{"crop_scale_min": 0.8, "horizontal_flip": false, "rotation_deg": 5, "depths": [3, 6, 3], "kernel_size": 3, "stem": "deep", "mixing": "mixup", "init": "torch_default", "epochs": 49.6}
Rows from block 6, named by matrix and row number. Each number is 200 + 40 x the weight over its row's rms, rounded and kept within 0 to 999. All counts start at 0. After the name is the row's rms in percent of the matrix's.
# convs0: expand 3x3 conv (model.blocks.6.convs.0.weight, 192x32x3x3), inputs 16-31, a 3x3 kernel for each
convs0.162,099,206,205,180,209,225,188,214,228,206,175,211,160,198,214,166,169,157,130,164,155,148,169,192,166,200,220,201,260,267,299,239,225,305,264,280,289,166,157,180,166,157,175,151,149,157,232,228,183,227,234,196,246,259,233,226,271,283,167,182,231,156,178,219,218,188,256,221,224,299,199,238,319,264,276,279,181,201,241,214,207,263,243,231,249,208,181,230,214,203,221,229,241,231,271,266,245,236,236,216,171,182,229,160,172,217,186,193,243,143,190,177,111,147,159,133,142,137,303,265,202,315,270,200,288,268,215,191,158,178,195,221,253,207,249,264,207,208,176,184,192,182,185,201,210
convs0.163,101,183,189,172,156,189,206,200,231,216,170,200,234,234,197,221,201,127,135,192,220,234,236,205,212,235,205,141,274,233,174,195,189,163,216,235,229,130,172,198,213,231,246,213,204,223,204,233,208,180,212,194,278,245,190,235,186,129,177,148,138,163,163,197,219,215,293,264,225,257,272,206,204,168,220,242,269,253,255,221,183,232,207,179,162,187,193,213,230,270,286,178,198,234,179,194,194,173,225,222,178,225,274,246,230,250,159,134,200,241,210,209,245,197,170,204,158,132,285,240,214,101,135,153,138,220,221,213,206,197,218,189,174,179,155,169,246,213,176,219,176,134,113,119,123
convs0.164,100,249,227,198,218,211,213,205,203,213,233,191,209,209,190,236,254,260,273,237,228,148,238,200,136,126,76,104,152,179,209,189,220,206,203,194,202,186,170,210,147,160,205,186,204,251,231,232,139,222,227,142,124,144,110,171,171,252,220,208,224,307,300,298,256,229,194,264,214,181,282,238,189,130,161,239,187,214,244,166,222,228,159,176,217,201,211,218,187,177,187,197,210,204,182,194,204,218,234,201,232,193,181,222,191,190,253,237,222,186,118,144,219,109,108,254,150,124,200,202,200,201,233,229,183,171,212,236,216,190,252,208,171,238,177,158,168,179,234,172,176,215,159,174,242
convs0.165,101,153,178,182,177,185,217,213,198,203,214,263,216,235,293,237,208,246,194,234,250,289,183,203,290,226,227,296,234,206,178,234,207,187,225,208,213,120,133,84,187,201,93,168,160,69,144,196,187,134,185,204,162,191,162,260,211,168,280,244,186,251,215,171,215,208,228,209,182,193,217,186,181,217,228,193,239,222,167,209,220,159,173,158,173,184,175,195,176,183,209,136,150,186,163,171,184,207,209,210,233,230,205,233,221,180,250,230,156,260,200,156,253,183,160,227,193,183,164,164,176,172,167,182,201,201,213,223,219,260,177,144,232,160,184,279,270,250,241,240,211,236,224,219,216
convs0.166,101,194,209,245,177,195,212,195,177,205,238,181,186,190,190,206,167,198,232,176,192,168,244,233,192,167,157,99,204,220,189,217,241,190,210,229,216,204,252,287,149,163,235,153,141,225,119,136,225,219,188,194,186,129,96,290,196,151,272,210,129,290,277,223,151,204,238,227,236,217,230,177,121,187,227,229,157,197,196,100,128,142,147,234,238,112,194,201,147,178,218,164,213,196,164,169,175,227,189,174,247,213,247,243,191,207,260,230,199,243,212,172,268,208,172,252,241,180,154,194,282,191,170,235,243,217,237,168,188,142,227,244,176,211,186,113,265,243,174,260,246,195,230,241,232
convs0.167,102,232,219,224,245,209,219,214,191,183,208,216,284,195,202,267,196,198,252,202,219,148,213,217,147,170,177,133,162,159,127,144,162,141,124,166,154,240,281,337,267,228,276,277,246,250,249,196,172,250,216,171,233,174,154,186,170,208,156,175,197,166,164,195,199,208,174,230,199,140,258,232,149,238,227,212,239,227,213,270,256,248,231,247,247,218,222,241,222,230,262,183,200,212,195,214,208,189,191,193,239,240,257,234,233,241,271,271,241,221,230,203,236,265,216,240,264,215,238,218,242,218,224,265,234,213,271,198,171,89,221,209,113,197,181,146,176,167,135,166,175,139,146,156,127
convs0.168,099,163,163,203,170,177,215,227,239,273,120,183,258,179,189,236,226,188,167,160,154,163,146,219,282,178,233,284,286,251,236,238,166,179,167,149,180,197,204,213,232,216,174,215,167,127,174,201,201,167,200,224,153,192,206,137,182,208,153,184,227,157,211,277,235,244,124,215,265,182,182,222,218,295,271,213,267,198,161,212,158,143,314,232,169,234,130,119,210,149,190,211,195,153,207,204,162,252,283,280,145,209,192,196,265,198,197,242,150,171,265,195,172,203,126,154,167,179,245,193,173,210,126,109,220,161,176,216,153,102,171,180,208,148,198,221,102,106,154,132,179,251,172,224,264
convs0.169,100,200,218,211,193,216,205,175,208,212,204,197,218,225,197,201,242,206,226,250,244,180,269,261,208,189,187,144,207,200,195,223,209,192,218,202,172,161,191,259,144,196,262,189,218,254,169,213,173,212,247,180,137,147,127,248,169,168,250,171,135,306,257,228,297,269,260,233,201,195,221,216,206,156,179,243,172,171,197,172,167,175,153,171,153,145,168,156,117,140,133,248,274,239,232,240,236,220,244,246,203,178,233,179,159,210,230,226,253,202,149,177,197,129,138,223,154,119,218,234,221,204,260,252,174,233,262,275,229,166,269,217,139,223,219,154,264,223,217,277,240,223,281,272,268
convs0.170,097,119,117,172,165,172,205,158,194,236,243,228,197,228,206,198,191,162,169,173,180,155,190,221,184,225,253,201,217,225,198,210,207,201,233,227,218,218,219,214,191,202,193,199,178,187,241,180,167,225,166,167,284,243,243,238,280,286,180,244,277,158,185,223,182,211,204,205,253,229,216,228,198,213,222,207,160,170,148,184,187,213,224,170,165,212,174,177,253,216,211,201,150,160,217,179,183,189,157,168,140,191,227,126,182,184,110,140,145,176,273,224,161,262,214,152,215,206,279,171,123,286,164,141,289,214,177,116,154,165,164,215,208,156,202,203,151,190,238,143,182,242,146,195,261
convs0.171,103,292,292,300,253,206,213,263,203,197,282,290,264,219,264,242,185,254,245,255,197,221,257,187,207,230,230,235,126,150,155,182,209,222,206,207,188,239,243,229,221,224,208,201,223,216,329,277,310,286,213,241,209,149,163,158,200,171,145,230,182,148,189,143,202,183,155,211,171,132,187,167,130,208,197,140,210,199,180,182,199,182,157,185,214,174,186,216,200,166,160,175,214,264,152,123,183,165,125,121,234,223,145,241,225,157,192,218,170,184,222,238,176,242,275,165,215,274,172,198,252,147,179,208,177,144,147,258,200,193,242,190,198,252,217,216,194,180,171,210,199,168,237,226,204
convs0.172,096,201,187,144,208,176,130,240,202,150,164,273,183,221,313,217,174,223,155,216,189,286,158,148,257,199,220,295,261,213,198,263,199,206,230,213,219,159,160,112,174,209,123,162,189,97,173,178,163,203,186,167,189,180,151,222,208,186,255,237,224,207,206,192,165,178,209,168,203,253,188,198,237,220,236,191,234,236,164,195,171,114,237,161,203,223,165,195,211,187,193,168,173,148,189,186,141,208,211,189,205,251,218,196,231,218,237,254,264,178,167,165,163,149,170,136,125,183,203,141,142,245,176,146,302,263,222,243,223,261,192,150,256,166,192,252,260,225,209,235,188,189,230,210,189
convs0.173,101,126,149,157,203,201,183,252,243,258,249,223,197,215,214,171,180,177,143,194,202,228,242,278,299,256,248,271,242,236,299,199,169,224,182,178,221,189,208,202,199,228,221,165,196,236,191,224,270,247,252,292,300,252,222,188,184,198,177,136,164,164,170,172,169,231,193,189,273,256,199,234,226,314,247,236,237,182,218,206,204,213,242,209,178,206,174,174,176,175,198,209,155,118,227,186,144,247,218,212,134,158,211,164,177,179,177,164,142,241,246,219,192,193,164,212,205,179,219,205,155,217,174,125,195,151,141,178,185,170,198,270,241,239,284,235,139,135,162,156,175,216,185,224,256
convs0.174,098,152,181,203,138,175,213,152,166,215,223,209,184,248,237,187,236,271,207,194,223,286,168,165,267,156,126,192,210,155,150,244,203,181,236,216,202,193,199,157,172,204,177,168,198,158,123,198,219,117,142,228,99,90,160,179,92,161,237,152,152,308,257,243,219,291,286,158,167,211,160,164,204,177,192,210,213,189,198,221,235,209,195,169,172,218,226,211,176,175,187,195,208,191,159,207,211,197,240,250,231,223,208,241,205,201,234,234,191,168,138,151,211,132,139,268,239,214,204,228,221,183,245,227,173,174,194,216,236,279,184,166,236,178,162,217,174,159,242,198,142,180,244,214,194
convs0.175,101,247,255,214,260,253,226,250,229,188,196,186,154,202,200,160,188,198,179,232,213,155,232,208,150,223,178,119,182,163,185,177,161,177,173,195,201,128,166,202,160,205,240,198,241,271,238,218,217,249,239,200,320,267,245,220,173,190,247,200,199,273,230,231,198,168,230,193,154,234,236,215,261,127,133,216,158,151,229,199,218,263,188,198,220,202,207,250,187,221,251,165,195,211,167,203,194,151,168,159,136,132,197,161,141,232,194,199,259,202,202,253,185,208,254,199,218,222,212,228,215,165,210,192,169,195,192,193,201,196,202,172,117,167,130,86,244,237,174,264,248,161,207,188,137
convs0.176,100,238,243,240,221,217,216,202,203,193,189,163,185,237,177,220,243,187,190,215,238,247,116,143,202,158,205,278,192,211,197,207,240,203,197,235,196,199,169,128,264,212,156,253,242,195,221,211,223,181,158,219,255,243,265,201,182,162,247,240,181,254,235,129,220,177,151,177,161,151,207,225,233,199,194,162,211,200,182,265,261,250,201,221,185,216,234,171,219,231,173,138,144,224,159,144,199,204,176,202,236,178,110,274,230,169,241,210,197,162,178,203,195,211,217,231,194,195,155,239,284,175,259,297,236,276,299,231,224,270,136,159,216,119,142,239,212,222,255,197,222,223,161,198,221
convs0.177,100,177,241,297,148,168,259,153,123,186,226,207,208,180,200,237,149,234,306,224,172,158,209,148,104,260,230,162,227,181,143,230,227,178,222,217,207,126,205,259,177,191,228,242,215,235,268,200,232,189,161,228,234,219,273,163,198,228,166,208,270,150,143,156,167,187,231,204,176,163,261,216,169,205,192,201,194,169,224,207,185,243,223,202,224,201,183,228,190,149,167,179,251,303,122,165,245,142,99,165,144,195,187,213,234,186,248,232,172,225,253,220,218,244,293,173,208,307,268,250,224,223,241,245,221,198,196,237,170,175,235,199,160,262,253,208,176,154,191,186,176,154,213,202,148
convs0.178,100,238,198,166,238,249,214,232,244,257,224,210,177,243,196,137,239,218,145,188,185,225,209,168,196,236,152,160,216,195,184,202,192,218,218,236,248,185,241,246,159,208,229,150,180,218,260,178,173,262,212,189,290,272,251,230,219,203,198,240,258,147,186,194,172,190,224,231,243,274,198,179,203,258,200,173,234,202,224,217,213,272,213,202,142,177,230,254,188,265,318,236,199,138,212,248,192,206,214,211,152,192,219,144,182,206,108,116,148,188,174,119,225,200,161,236,215,201,215,191,90,171,218,144,163,232,191,180,159,183,247,184,200,242,183,133,215,180,225,161,157,202,82,101,135
convs0.179,103,157,161,116,206,242,151,225,238,186,197,222,180,210,213,171,175,168,151,114,153,132,160,223,159,168,149,98,242,236,315,198,183,298,243,260,311,233,214,204,192,179,174,171,171,185,113,201,191,204,278,235,235,275,218,223,266,315,206,212,293,221,244,294,244,228,292,212,223,270,221,205,248,268,205,218,184,158,197,246,210,251,240,205,225,198,192,230,187,204,229,225,206,170,248,224,187,223,204,172,192,172,231,166,159,201,197,176,214,193,242,263,165,201,217,181,186,198,238,239,185,258,244,165,219,231,191,180,170,160,183,207,214,201,221,180,158,159,143,160,151,158,215,192,193
convs0.180,099,200,220,211,198,228,219,222,234,237,204,182,185,206,216,214,220,265,253,262,239,120,272,217,131,201,174,131,118,147,175,113,143,158,126,121,133,211,207,220,215,182,227,202,196,248,294,273,234,302,272,201,312,267,204,131,119,191,185,181,191,233,241,242,276,236,214,239,160,157,274,197,176,152,142,185,169,168,242,157,219,224,164,181,229,157,206,218,168,180,195,243,244,250,189,224,214,218,253,232,217,177,188,227,176,208,233,230,214,180,191,201,213,222,241,227,228,202,188,261,279,169,238,242,210,213,252,201,172,123,187,136,83,193,145,101,154,139,138,183,185,174,143,151,155
convs0.181,099,188,226,214,205,198,193,205,209,193,202,207,118,183,188,88,154,192,86,159,197,282,166,182,232,139,162,211,229,216,232,277,247,316,293,247,304,225,251,177,171,225,158,137,190,159,176,209,249,175,174,182,168,173,167,244,232,182,213,240,215,215,221,222,186,212,213,181,217,241,154,189,231,270,246,224,231,240,236,204,227,245,276,224,267,285,269,315,282,247,309,193,183,141,169,150,133,177,168,165,176,217,186,165,217,161,182,211,176,166,153,113,162,202,191,164,212,247,256,200,170,292,222,207,320,265,234,147,169,248,170,174,246,158,165,208,219,242,247,181,204,215,164,192,194
convs0.182,101,172,194,265,166,184,266,185,196,282,166,178,198,173,200,223,174,201,238,169,169,173,215,209,204,222,217,161,332,269,219,272,217,213,256,237,222,126,195,221,153,172,178,155,120,138,204,218,222,247,243,248,191,213,205,232,203,174,215,198,218,173,172,213,185,208,167,270,266,191,220,165,62,233,232,159,212,196,176,124,99,113,267,219,186,223,178,204,253,220,234,166,199,224,150,166,225,164,177,236,118,192,192,177,226,144,154,152,71,221,226,185,209,217,201,174,206,222,315,268,257,279,266,278,284,278,292,193,147,165,210,193,185,215,197,188,230,173,201,197,197,201,158,153,176
convs0.183,098,216,208,184,218,195,195,225,208,198,63,105,78,110,156,128,142,155,130,149,142,194,165,157,195,195,172,210,272,267,255,260,255,254,253,251,249,217,208,200,197,193,199,169,189,195,206,213,201,230,229,185,226,250,187,167,248,220,149,205,209,156,192,165,228,227,260,222,222,259,222,211,233,218,187,178,232,229,250,258,261,260,296,236,226,223,189,191,188,186,183,205,205,184,214,198,156,185,163,141,168,221,244,174,244,254,218,252,240,165,135,130,155,164,149,154,135,147,276,241,196,222,171,138,161,137,128,170,173,227,202,169,231,235,211,264,166,172,184,161,152,181,187,196,191
convs0.184,101,157,126,113,195,207,144,205,220,183,205,236,192,225,248,240,199,207,196,218,206,182,200,199,167,224,239,198,196,177,193,178,155,195,193,172,179,182,236,202,195,236,206,203,223,187,136,102,50,207,170,87,206,216,148,164,223,240,151,196,255,112,156,218,177,181,213,168,176,179,168,176,184,201,220,228,147,182,209,193,198,195,206,176,192,198,178,174,270,255,243,153,121,103,183,158,152,167,151,186,201,251,304,152,213,260,113,148,190,188,219,194,133,206,200,96,169,176,198,134,88,243,176,137,227,199,217,205,171,221,221,178,189,242,216,192,168,198,203,154,175,186,178,179,177